From a checkpoint of a small audio captioner.
Model: log mel input, encoder activation star_relu, encoder layers 6, encoder width 320, decoder norm layernorm.
Training: adamw at rate 0.00062, 9100 steps, batches of 256.
Rows from block 3 of the audio encoder of a small audio captioner, named by matrix and row number. Rows with one number belong to one neuron. Each number is 128 + 32 x the weight over its row's rms, rounded and kept within 0 to 255. All counts start at 0. Numbers have three digits each.
Before each neuron's rows are labels from the 100 clips, of 14848, where the neuron reaches its highest value: "responds to" is what is common among them; "band" is the frequency band that holds the peak. Only what is clearly more common there than usual is listed. The data: synthetic speech, music and everyday sounds put through simulated rooms and audio effects. In brackets: how many of the 100.
# fc1: MLP up (encoder.blocks.3.mlp.fc1.weight, 1280x320), inputs 240-319
# fc2: MLP down (encoder.blocks.3.mlp.fc2.weight, 320x1280, transposed), outputs 240-319

responds to: band (88)
band: 1000 to 2000 Hz (58)
fc1.353:183160114199146136159105109175126163142165107126145100141138187104143157095185182141161169127066100141129097126121112191144132096123138105123140163118121107070145102091149086133127171200093086145163165165188108090139158105152108108132154093
fc2.353:100114119145171144175173170085124109103111154098112104144139155151113095108090107141051120124137162116171148160107075123121106101152105112106147158166120088125155120157160165127202088161099174049193138162157167176148077132155067095131115132

responds to: far (86); speech (63)
band: 4000 to 8000 Hz (96)
fc1.50:101110103101142129096096115099074070111156113170073110093107112144124128134132092122086137129132126126158133137154149125098097160143112109081148101124052123173126144110133155143136169141119136117176113157106120135088151167078130137113145147
fc2.50:127167101192107115133101098127135156135161136161138158046138108128181137156169127122144164188165148143004149125137140138115180114146142113112129188134178091109104160140115103081087149145118106197128131115142131169142152126138137126104136137

responds to: dropouts (37)
band: 2000 to 4000 Hz (72)
fc1.767:191162104123122125133133079120096114074132138110156112125108136141180167115149128141080114073128194116111145122173089137145146112162094149137171147154104085066191104165149139085129103121085117083111140140156068203090113119183066139190164122
fc2.767:116152109093107100108091083120094137181107105145102137138096147148149090105113140108144154093181101132132158088127084121151113136075142116115144060120134137140025144115137120096132163167119090197152144113114142110103124136122196125112116173

responds to: band (83)
band: 500 to 1000 Hz (57); 250 to 500 Hz (36)
fc1.658:136151139174169134136176176182141130132104112092121096090138093136070161119131157126158139067108156102117113100160150107049109103164089154086112166092060089128159090066133148088140092111098088104087097151134125172116107108135086082078108076
fc2.658:137135144150166138063175203146176151151134195080089088109081144107061128113109134124119101077217103103110166164132160129130083073089155063146123126139158102110116167145172148100147117163079153085166121141139145099125135160137120194174116155

responds to: band (64)
band: 1000 to 2000 Hz (40); 500 to 1000 Hz (37)
fc1.18:134182165175151105121146154216150135155077179139128139128116097108126114172120100089113076089192093126151176126098111148107113155105105180078133154139161154129158118171110165117134097109188114130112127108093119118108108134097103109095096133
fc2.18:114094157138105170069084069154132065077145019197174132116141106149173169096113125150126148108127100141124092103160173141163155085147146110111110121083138147108133104172106122142111125170120125115133184163174177185096101147175135026104156126

responds to: wah (71); number of effects: 3 or more (35); distortion (31)
band: 2000 to 4000 Hz (93)
fc1.682:186151164120194131100191163118190166105101115126125159119129153125143094114109098118130087032143060102113076103144053113080126114110079173117161127138111162111116180138071158063101156087151122102109102160146154150174094137066144098107128074
fc2.682:142117112119118180141091087114046113104117092114105075176180087106159135089125081097110147075085136082149120092062146073158165155189117149134095114053078166170107134147127091156142121092071103095146081169122143121101160141146096090095131136

responds to: everyday sound (62)
band: 4000 to 8000 Hz (100)
fc1.450:140154098172133169175150134182123160123088178113156138105100148161125150122130089114095145122149134167139152128171032145158117139123111101115143186122129164171116106105085133054137102127123073136117175122117072158141133103202113070099123056
fc2.450:076133135104163162104115105146082159164087125123169041160152162143176122114133115108170098107137161117159147089169073156166161125065149139113121083095141150182103070115116092080126096177136103139135176126120145144129105133137104124158162126

responds to: dropouts (66); dry (51)
band: 2000 to 4000 Hz (54); 1000 to 2000 Hz (36)
fc1.292:104121130143144129162125137171143163106065132155123173128139219121117122131132150066103131107188112161134145121088156126136135052101141121144140090118110108089155130149111192160122159119134139140110131109110092159130074106162080147148073133
fc2.292:093148215172142153142094148127121111115112185106076098152105114172095080133132191156138092118119088145143125133104077065136112165181089126154138173163182097129158132098109176162125167186147123129126156098138106126120116145117144109130093160

responds to: distortion (41); number of effects: 3 or more (34); ring modulation (30)
band: 0 to 250 Hz (100)
fc1.681:193153119120122075125101120138153098105111126130068125167145228120097122139156129092131159081115101172157100064142079170104115165100125121164202137170173172170146146164135161079147116099155038165102169075103125123181097089142128123093111130
fc2.681:189167162096119085153154108081118091146070092136142129133072154143105112107106142119163141095142074167081128116167158190059136154122083088131121137124145110114152096143155116080119123143107189106104126083151112148140117077157104145109130128

responds to: distance: near (67); bit reduction (35)
band: 4000 to 8000 Hz (95)
fc1.199:094132142160078098093137127076095121095134114094103119169193134132104141050141123093080121125040140110103193111086132108147165151088098069151114118148084077100078123145166102133109082114166138108159148085155142094131128106115134129165095116
fc2.199:093153149130176148135089164068093086085178046095074112086146112120153124121221129138157158106165097113208116100112136186133110126119115144146165105132152154110133165117157128115124104111166170060095098055113120060140097184132123097133167156

responds to: band (51)
band: 500 to 1000 Hz (51); 1000 to 2000 Hz (36)
fc1.667:204147120138161121190143149172090123075119122124093096063060116150132109146166111136111170064135078152088170090115098156114164155103072103087141163180125158149135168074152159089129100122105107146138143120098158167159094129177086091115158097
fc2.667:134092132135152173153074141107090143150133141138166121149173192097169138108112141100145121103141147100152139080190179132127165142103120166133101072136144194133088144169055118128132099105135124172135143132119090155127129079198111094132126162

responds to: band (52)
band: 2000 to 4000 Hz (65)
fc1.589:117156179160112107171155115078126121104133118165165133125129210125076130179121134106106127135102101157072084107154123156097177115131110159123167128131102109096158173152091060168117122166120143067049140111198168111129132072123128075119154113
fc2.589:099130144083155113137073108067084151174120133118130083117121137145182121123141100109120082158071123083214158124170126072081112130170122130152096150137112135215142087068101148165115113157151104123177091122119156134132102184130123144122089172

responds to: wah (39)
band: 2000 to 4000 Hz (88)
fc1.351:185151119143139112130078099105115145180092127153102136102133156058160102123125130184160079094120101093140156138091126120162110079149077080108103113120110082091140161124118115149151134168110117162152107136207115092110138134117137154088145148
fc2.351:170124139109072142182105125112097130099157112111125159158137140138139149169177115094141126086133127086173141129083145097099161113134151138133122112100109111156151138133125107146118104111166101136116107159118119154116138142181164099117147114

responds to: wah (62); distortion (48); number of effects: 3 or more (37); bit reduction (36)
band: 2000 to 4000 Hz (69)
fc1.307:129105161127161101132166151152189145116145120105112127172112160099126080144133094135203087064140109123124070074089097093088063099110134162165113095121114132115101114086119153128136151172153148119092157164142148146117090114108089145145140083
fc2.307:140173161148094158098126127124075073112166123101081073138128120075096113092087138179121138103127165052142158171092145129120127150196110139135088131061158115149102207114075175122120148120121140166152138175152107090094126158108162120124130150

responds to: bit reduction (61); dropouts (53)
band: 4000 to 8000 Hz (100)
fc1.430:110150129139089134155201175211176210152094180062150146107135106157130125172091175157172101104156158090107169159164158113084185085128140127114126144113172109138153131150155149185179116153105065177151155068115103134195143140168128129108085115
fc2.430:133143149136122162158084125077118085138152082210074119129120104124185170105163135098143155185175158098095013119072117130102164088125191138088091142090139158115142104130115092192121080086124147142043089129083122138076157136105143102115168156

responds to: everyday sound (90)
band: 2000 to 4000 Hz (64)
fc1.465:168145098181125181182120126127130132090151177153090175136164174144115102149182073100125133140104097163149152095132019124142159126096117044148173187173162141120132118066120171136135163125170080165091138115147096102180148130131115157140178059
fc2.465:126108126148133047143148088161103090122103087108094092074099145130111105112098126156166179125133106144137167156124106151112073106100157124126100172105132146171142174118073087098143105139108131098154106109118119141141134125163150118104183102

responds to: dry (73); band (53)
band: 0 to 250 Hz (30)
fc1.556:157171127136129101131136168172152133160162136160077156134128187176147159182130091120162149125126140134151147094139102084101191116143168186117157140144135123104114187091147116179148165112169126126128152047128147138149112110110112168126118036
fc2.556:117156120147152107128161142125085151141100165131131102160125132162107079109146161118112105133115156145128122161178118154104089124125123150115153189161122107141172074108133121089165059159142122084128110220157092154150091109138158081149125100

responds to: everyday sound (65)
band: 0 to 250 Hz (69)
fc1.587:140160073130085074152133107137149174140165105137159166097095115144143103113071175070204119132159105162116194140151146186140166124091148127087143160110111153095138152174134121122131096112049119156142132130110140151172160136199125141185104059
fc2.587:152142158076107100105095154119124094123171095111121114090114156132172150174166173185157194133088130114124084138154088123093091123108140094103116121058136157163150075078081136123131074155149099140125142143131124100072118151092166136106163113

responds to: dry (41)
band: 2000 to 4000 Hz (53)
fc1.592:163172157173153139180154091147079142125134169117136118168132154131129190099176119136118100110157105164162151128088111133142165182150132100117117210139139159162160105089102096146106144168099112110150119074166117142143161102159096139156174151
fc2.592:054172160163204167144160140156172159176127120130068100128124087100136135155122142161149107087097134079162130138118086108134044124107095142112086071145146076043096183168122189123101108125169126181108119138145150134120113182070179138141116093

responds to: speech (53)
band: 2000 to 4000 Hz (84)
fc1.547:129174111161138079126211156155165127089068144173114078153159101146137042132121157106097162121092104114128119115111139107112186116135101106140108154129161167200096132137133108116175145107076100087128156104105113121132184082180090072066120127
fc2.547:152214137119108124100106082135129117150172116150153209100128145120174135153137126105115109108174161100109109167164099128104169043137174103126152125159088130083109126217101144147093142135140052158108140125134165173125060142129143125152123158

responds to: drums (51); telephone band (35)
band: 1000 to 2000 Hz (34)
fc1.305:106111101148111101110140182207109155166150134064113116131093131101119116157211113157131135107111142102117086057143123115140067168099135123137100140132169115117110176096152195106122078087110150158109100131122147092163084147104140148169148073
fc2.305:130153092144116078104160116106181133146077181171103158106104151091063162086128133102154129151130150140193198127122065156160131156101103092114118147166143113123089142148127086130085160142114113154182145150141108104121125108148126146123085155

responds to: tremolo (46); dry (46)
band: 1000 to 2000 Hz (51)
fc1.152:165171157102098149113104098062112090179166125119160082134126205112122106130144083148124136071108093122118150135186117181090145158079098127141124127173117112123081101143145129156043107161175130134109161104198082126130077081147133140139184108
fc2.152:140119141186178132132188206116128145103103165079111107127187081068067084121134175148119112085084177118150106172091120055101121193136135157116153205150101147121155187114100160137146082103136176047122103183099140109135122155159102129162097083

responds to: distance: near (80)
band: 4000 to 8000 Hz (90)
fc1.641:103149108122087145138116105063065094117169148130145150099163173149136066141098086162141130124172126117089166120209109080136158156102110146145165148165120071141093091168136086148104084123186148108164131120142105122176165089175097100126138125
fc2.641:215150168188179110102145208144137169084089108145106083156070112105122074158120160191122128132119125123110093123106075157104083107153135143129148107102154046042095152102158126138129112109126106174114120087172144128122085213083156148141092116

responds to: wah (41)
band: 2000 to 4000 Hz (89)
fc1.9:181146177153084142125144137099105129157152129075090107132154208085177072102089155188113084047187167103067149084132098074143121080099097112160107107111106098104096140122102132134101158158149155136155167134194135091120122136112119136156136113
fc2.9:102121170107084151133161103116090114102162089122130097170172129127150153110088092058144142107108163112192143145073157101092169095109161130140111070055168139065119123158118106135100114118118124104129107142138098114087120143124172101091154175

responds to: wah (30)
band: 250 to 500 Hz (54); 0 to 250 Hz (34)
fc1.218:088113152118088097173109144095067117194046163089162119177120095145085163129082141122174097100106104165111136100121106087066125123048082162099131159130159103111154118085162128107099144136155142092138096136136090122121182112182166088126142106
fc2.218:187222138142143174145075117116109114172113050162092104131141073122121105160098135092105124116115110170152132126181124090086113123200162178121148153096131166146161151139121178140103163107166144116098094134122157154128137171105169109147124187

responds to: speech (88); bit reduction (35)
band: 2000 to 4000 Hz (81)
fc1.634:181184146177135137177166116111139139106056122099097120071136148119124116075187139109117110090123068154170141105108167116130164104127136120122160099159120175183097124150184119127138121154149092092127115126075117135126097088183107117127144123
fc2.634:121104129121218160142052087124117139135073133072105132084141125072116111154083100195153136139148129163121146168122188109116086183133110144176158125145103079126131159125107199115142152147188109189130132117079107141121128091144095125100129172

responds to: bit reduction (72)
band: 2000 to 4000 Hz (86)
fc1.657:170146127149075114149172134147154147128079178130113165170171150105150120148107176107105088110164143081097152133075145143142144108144123087147131107181076096125096121131155119135054120136128115156116111099099098078119135125140119155145076162
fc2.657:133146168155127144067114158142103107058116114115153147100159132194109119101116137172112131167079120146100112147077137127159126117178172080148188092125135162186103163150168149118147147124190125108106153123066160159107105119153070108140137106

responds to: wah (67)
band: 2000 to 4000 Hz (88)
fc1.575:138175164164132163165139173077154128119095189114102094139176145091102111126126131193128068082188120090086134078109123089107121139101086088148133142114124100126048107074140084104112167155141120161139115158191111074168133122080104157165102136
fc2.575:140058148135099162153113097135133140111133154149136123169192143113124157126094153091179144066103201157150145107082144077111129165155148169116125082056107159106098107131109046180107104115113153125117106163091105105080159151151133133145140146

responds to: distance: near (66)
band: 4000 to 8000 Hz (93)
fc1.620:168118100127131125127074164124136216146111121062135095138113142111172107162224095104145121127121124142139136096140121195134078184156056114161135102144113121074107092091152173093113097131134099159143136064126112081187130164116143186129085158
fc2.620:141095097181161112194165137136114135136116192166140147134179117122112189171094088137112143172120115164093123135131184132164129132109104103111103167141095100141165125094160098118134119113105190087145149128166152094091165097245045055156112112

responds to: dropouts (77)
band: 1000 to 2000 Hz (31)
fc1.251:094151120126084150160161142124136131111107183093115159143127120114080174134112097120121106074179149123138159139071125149117175175149143151161112155186169088119130112151164105169104082159146126142143175051116131148166106077102087160143145097
fc2.251:155117154145147133082102136161104127102085083101125096088110102146125138141188143132146156166127150114128118105193096185164140114137114115142138089069191137145127152095104165109115131077098051167126142135132148138143122155129155141079111172

responds to: everyday sound (94)
band: 4000 to 8000 Hz (65)
fc1.535:166144148145147082109167089110135115105109133104115108093156112113154124063136161125161104099086113102122131098141085144085122137126125131089144204168197070158102075089082162116138129142056083148140143117140111138149126127127115100120137113
fc2.535:179184160104116110165130166133133098111086095117129081139151155140117145108124094065158139109178167122151122094108087121171163115136136149154113126147130135123091145096149172127121112177124062157084167141112078117075144141113155125077134145

responds to: tremolo (81); band (53)
band: 4000 to 8000 Hz (98)
fc1.466:147144137096120143139078069120140098071143121127130152078097118095176155116127120089137196131070077190103117081141114179150154151079122107069115128120125135094103103126123059121083083139101150216149159104175105155118120117116130166151119131
fc2.466:167184169152094078094128143107127081099083095058141068084107121159097100121155167124116141125104094134098113117117161093113175126176165075158130200172114106149152115157174110146161109155128088095163112138132072154109152060114134113148117140

responds to: bit reduction (79); wah (48)
band: 2000 to 4000 Hz (93)
fc1.536:126142161124148161146120127206127090081137100123130115179082128104148097136133117091184139123096082139135079088077105174146116185130150096143203145134182091144169124104109171115148156134169066155112158084093161134136094151141116089134132056
fc2.536:137072181166130083106154120076101117134099081106110081198095109109125122139024079161161139111147139084127129128143065150123104133111089168107126132129134075142087121118150153187148140178114168074120180157151149098119105140076152051118131137

responds to: dry (67); everyday sound (57)
band: 4000 to 8000 Hz (100)
fc1.395:158175153228167074101099082101111076070068083123096098085137177110107127122119147174109133109113133164160130122143102142050157092126143156126157166109128116121095119125129105122118152159095106111133167132140101124155136142117167115144099120
fc2.395:142142202077109110174126147159170112103048079140100069127138142120143175122088071049174113100156137097118130020106095134125138111094111173140142102140124106148086114107138083088132161153093079151093133100117080147083115168138148118093137156

responds to: far (91); short reverberation (64); chorus (31)
band: 4000 to 8000 Hz (95)
fc1.500:142139136177110148162163128081109127082057099139143139079156108103104171095124152147105133098105135101127126135188116119116162129112073154117121135045127172123099134171117104085125115070106103182175117092156165155137177104126106068068132156
fc2.500:135174140151065124151130089157123113107171132126158109156123144114154100110127174144088129124083140098069123130142154105167139108130138070106118156100155121113129116202136104129125156149181115124125142172139129159086167093139183079117144106

responds to: long reverberation (73); far (72); reversed (49)
band: 4000 to 8000 Hz (88)
fc1.729:167162131182141159186207189136160155143166135126152116108154174116087100141157129098152136103129130154092136112152107116097163115123055185137162150199088134112117185096097105116156133140157148133133112159161126141117121136120116072114112078
fc2.729:112128128126091116134182142097118125129150134101100137100171102122151143075164123182128112153056157132179126163154116078110123150162144157109152097155101172177123128116069131081155112113113120139127106112115076127128133178180144081136034172

responds to: tremolo (45)
band: 2000 to 4000 Hz (50)
fc1.320:173152140149173133108104135147093120072139175117061135158080110093156145095165109119062118121162136149080169104064148130065117135086128119101132140172121107086164106120105156138096150131090125105110164082158167209147069114147118109194138097
fc2.320:104144160102067120126140068109079119095116079135132120135122121125151109100031157077137157128116113082169116116129128129108128156141114086124104100130145128094119108123169111119097077162110163131176133118118093134058117070155191072144089206

responds to: distortion (75); dry (52)
band: 4000 to 8000 Hz (99)
fc1.609:085134154167149117157130126165126118172112138084084131171128106117113083116112118054135108110113104120170166097157102144131117152081131150128184159137128090122131115103109179142101115149111151167091089119119120134105067143119130112192149050
fc2.609:141116178146177071070123156105161125118139081117144150125162095164125061167104124189195148093120116119085110167092196164112149147102142193138169094113152106135168126122183152175125145155187142127130152082117154108151123160072063155130170130

responds to: distortion (55)
band: 0 to 250 Hz (73)
fc1.53:070153162149068120137117147176167113116142126111108127140099141148110104161134182126084124098079119051102121093127122123135103160100113156159131143093144160106140112134087139089127139109076123182143151077198113110100115122102125153145089101
fc2.53:124166168161175097153130134105132082087122073200115157137136140157147056110116156109108146111128137060098102171076203142082145148146161140134127112095187113188095124163101196153127105121134122138106123096085099118097076139118114103094187105

responds to: everyday sound (56)
band: 2000 to 4000 Hz (53)
fc1.150:157120076128078094127135106148136173160130118154161081128082150147198155158122133118127114146165154159111095116153103147123131064171124191147186154201127058170102134188133133153178163171121117099130130084113121185114126097141130114123127127
fc2.150:132143106079109129144128138104142112132148129140098153202112179142181092151138131193125120099131194093117160129113103129099098070103111086061081118132178176113187132122117182092146143089152104147102107111158084093141148151175158153096125062

responds to: bit reduction (32)
band: 500 to 1000 Hz (62); 1000 to 2000 Hz (38)
fc1.492:089106112101114071129164150193123131127057121116158095192085104112172119154147137105121103128177174083113124111071108121094103162115120128107144142098132077064146130121100120094133117156075145206122083121179071150138152101182093155150138102
fc2.492:132124140125086101073156111130084129127176124110181121090139134109138165107091155153116134124118199194127129156190155141123147133166155196138115087116180160072121125147112149135111110151126089116136142124110112145108121097135147108120130158

responds to: drums (84); dry (72)
band: 0 to 250 Hz (89)
fc1.82:144122152110115129127149183172136179088123088084115146150108121145105125134168101143168155071178100088119063093132128145163101110114139105151089095153121106077110151100178144156138123128148156107063142137129170075143077092082112124137118077
fc2.82:029186149121081150034051119152145121143156154119100114145158141112089129149150134171108154137103085105149131110153077086202114119106096098156093096089118146184104134141141199115151157178158062180123107169186110107101108223102162118136163116

responds to: everyday sound (51)
band: 2000 to 4000 Hz (60)
fc1.227:198148108108068071083115097149119150134139077099083105101070142144146130138125159114190154143152154127086123140114120179135103109097105125108154148143167073178170106196152180166130123166134148143122150128133073141139126124069175091122149145
fc2.227:152167077108138089128022108146097156137111175171120169134139134124133166172119075157101138166163156176125181185076142135137126141123133122094120147186066092126115175131113152096127077086085119160091096099085121137145135173153156126145111105

responds to: bit reduction (82); source: speech (54)
band: 1000 to 2000 Hz (55)
fc1.427:116126111140069060135121100158131106101058133149143194136157139116158129116149180126150148129176105113139135122129154147118202141152109106131169146121106058155114081122177059113085150111190100128112141082097107148130113098164130148117134136
fc2.427:151134106127118147101144117095051124088114087158159184068127115176122113184174167209133096097057137116119140177108119075168087176179138128137151089108126146090118167120136182155111112118216066127102114167112119128141190124147140117164098090

responds to: long reverberation (73); reversed (62)
band: 4000 to 8000 Hz (89)
fc1.7:129128149152134134163134112065131074107177144135096130118185117126133100134138080148101145118122068138138113137189038090088162171121076114146147153161069070128086124134112111083066111095130110107153110137198123113142120095094088110143172101
fc2.7:195117147147102106079104121103112129065125038150121107149103057131131125147117203133177152130150144124136092075108143114093138115095140145134118113081126125046128111106163120174135154094138063101093130162127117139134137121077189134114097136

responds to: tremolo (70)
band: 0 to 250 Hz (41)
fc1.197:155146149124124157153132128155151144136177124071116141167079122092195110116143112064106140126118139133142108032082135144122130114028082091175132135193128132096067070117140129119092137115093124168158160073126141114142098136121124154190167088
fc2.197:157163197154090132132134136137087077096106155092127116069111094084064093061133179116119084059087123105143114171124075129097140186182129104113157168111142183162139134113139075136123077121112112076161102145137121106088133077150142091139108199

responds to: wah (46)
band: 500 to 1000 Hz (37)
fc1.374:130134103124081090136094156130103118093130096079115130188094097109108155101152177121082089128054132128148160126099135090139097097146088100091115139123115077121108169106181155121126127167108129130177130113195161120119106155113095149207114137
fc2.374:164119062157103114148106143075102135162146136147064178147085101068142183159115115108133112153205087184197127094123084082122121134116113153138199148080096151082156100105083104107149100090115102123157116120156110137137120059119107151113087154

responds to: dry (59)
band: 4000 to 8000 Hz (57)
fc1.501:147141068118104089106087114165172163117093195118113104146178171174169169164138141101103113123160100183120165096151123109104170081174114159113143135190085096070112120086148153122100170151129083115149111044163092138192091149125169155098092174
fc2.501:125159155183157105183128103102119089129101164121103111147204138158141056121121154145127140166115137100094158136173149116188095141145088172141111161128139123128085181129162158132174105142064183120164131169141122162159146107155060095136105128

responds to: dry (56); speech (54)
band: 4000 to 8000 Hz (50)
fc1.654:139133143135157188178129120152141124082163118163167147140077158122082138056099123076086139134106111158134111128134125126163126132083160149161138111102106059108116177125144161147087183137124110140157175129088099075150102093168104114121081059
fc2.654:100185126119087145124111134116111064168126197058087148112124077177111119128113104207125134117142097141107154175114093071115158175130132085157180151179110133182146093148130173120125093156154075202138077156147049115122161155119149155142148143

responds to: dropouts (91); band (51); number of effects: 3 or more (45)
band: 2000 to 4000 Hz (80)
fc1.108:068130165105141155118101150140140127086117136105164154084096140100114131098103146111185123144127166088126126151056105144131169153147161148147099135087186181160139187153081125171145089148086084187065153106084137114115131128155115104095168079
fc2.108:120099155099098161147120093155115112151081161099173125160165121173129122127099152103114165167093139202112082126167127133128213118157193172094095167083094093161140072119189099145173149107109153068086152138086107186101146103102087120169134178

responds to: bit reduction (90); number of effects: 3 or more (30)
band: 4000 to 8000 Hz (100)
fc1.423:151151161130136080152172151145115136097114157138130150116077141115100106112132139084106120131100165091116148120143107161121151117097145128096133109150155166154155106159171085098089077113151131176156201072112093120111149083215107117133081114
fc2.423:152146144113162166122085100116097119136088096088175064127165114165115102104106116042090115125139135176044139151140174141130151196091150148149122067154101165123082160122110131150149127112070114106102125118091112136127148162094113131107104160

responds to: everyday sound (74)
band: 4000 to 8000 Hz (55)
fc1.668:112131112128147157138101105192114094116134126093093142172101098150073141166132165155115130120087095159156114126100158132111092186161128122100149144092090161075152106081133132130157153202147045131132168128179151153124121131131113077119133113
fc2.668:106125168164150101116131135056144083091128129116139136128058118126114079065053084186105122123099103047169168096078108094125125084194121144084123149152149084156118165129121176086162168176138187105151151161168168129132083150091149057119127117

responds to: band (55)
band: 500 to 1000 Hz (31)
fc1.127:127165153173194140167108215141157105137133119143141087153119094124074180142154087083065117149139183142187142109136092118096128127110172163148178107160100181109073113141135099082099145077071076104121154089151170117143113125140083081111127114
fc2.127:128092143105091082147127104125124100024145110133134179105083095139119110117089150122102144097147104138113124080089117115105141123154148066094100157138160131083118105168118115132106159124130096119138123084086115118078187121175162157113106138

responds to: dropouts (73); number of effects: 3 or more (38)
band: 1000 to 2000 Hz (69)
fc1.219:125116146141107163133115139160126119140083176121183153121100147163096156123137090129112127137127155149149128124155091165118185127157126128141158126102142137114111149146126100194157139143080079145058166117134129152126130075152061135102177070
fc2.219:132133175150162122179168137147088159132080135104173056145166135184126083090100145137181110143050150171130147131161061099144151180187134157156146112112109125111088116165180131101126098135116102067144153080141163158188153114148097130144127129

responds to: band (58)
band: 250 to 500 Hz (41)
fc1.537:095141116142113080143091149102079100104103142131127099087115110111152124150208061115159127126173124102191112072142120041131131115173101098099109184153170165136152108113146111073164150089126124084098140111146119138138159111184117127167148114
fc2.537:114125135139095155160167118138100122153062100118142044171096181142103090106098146042165120079137103154106177143154109168112129177075083121138117111143121105194100112170140178102113142181119105091102150168125105168099155146188149166108147150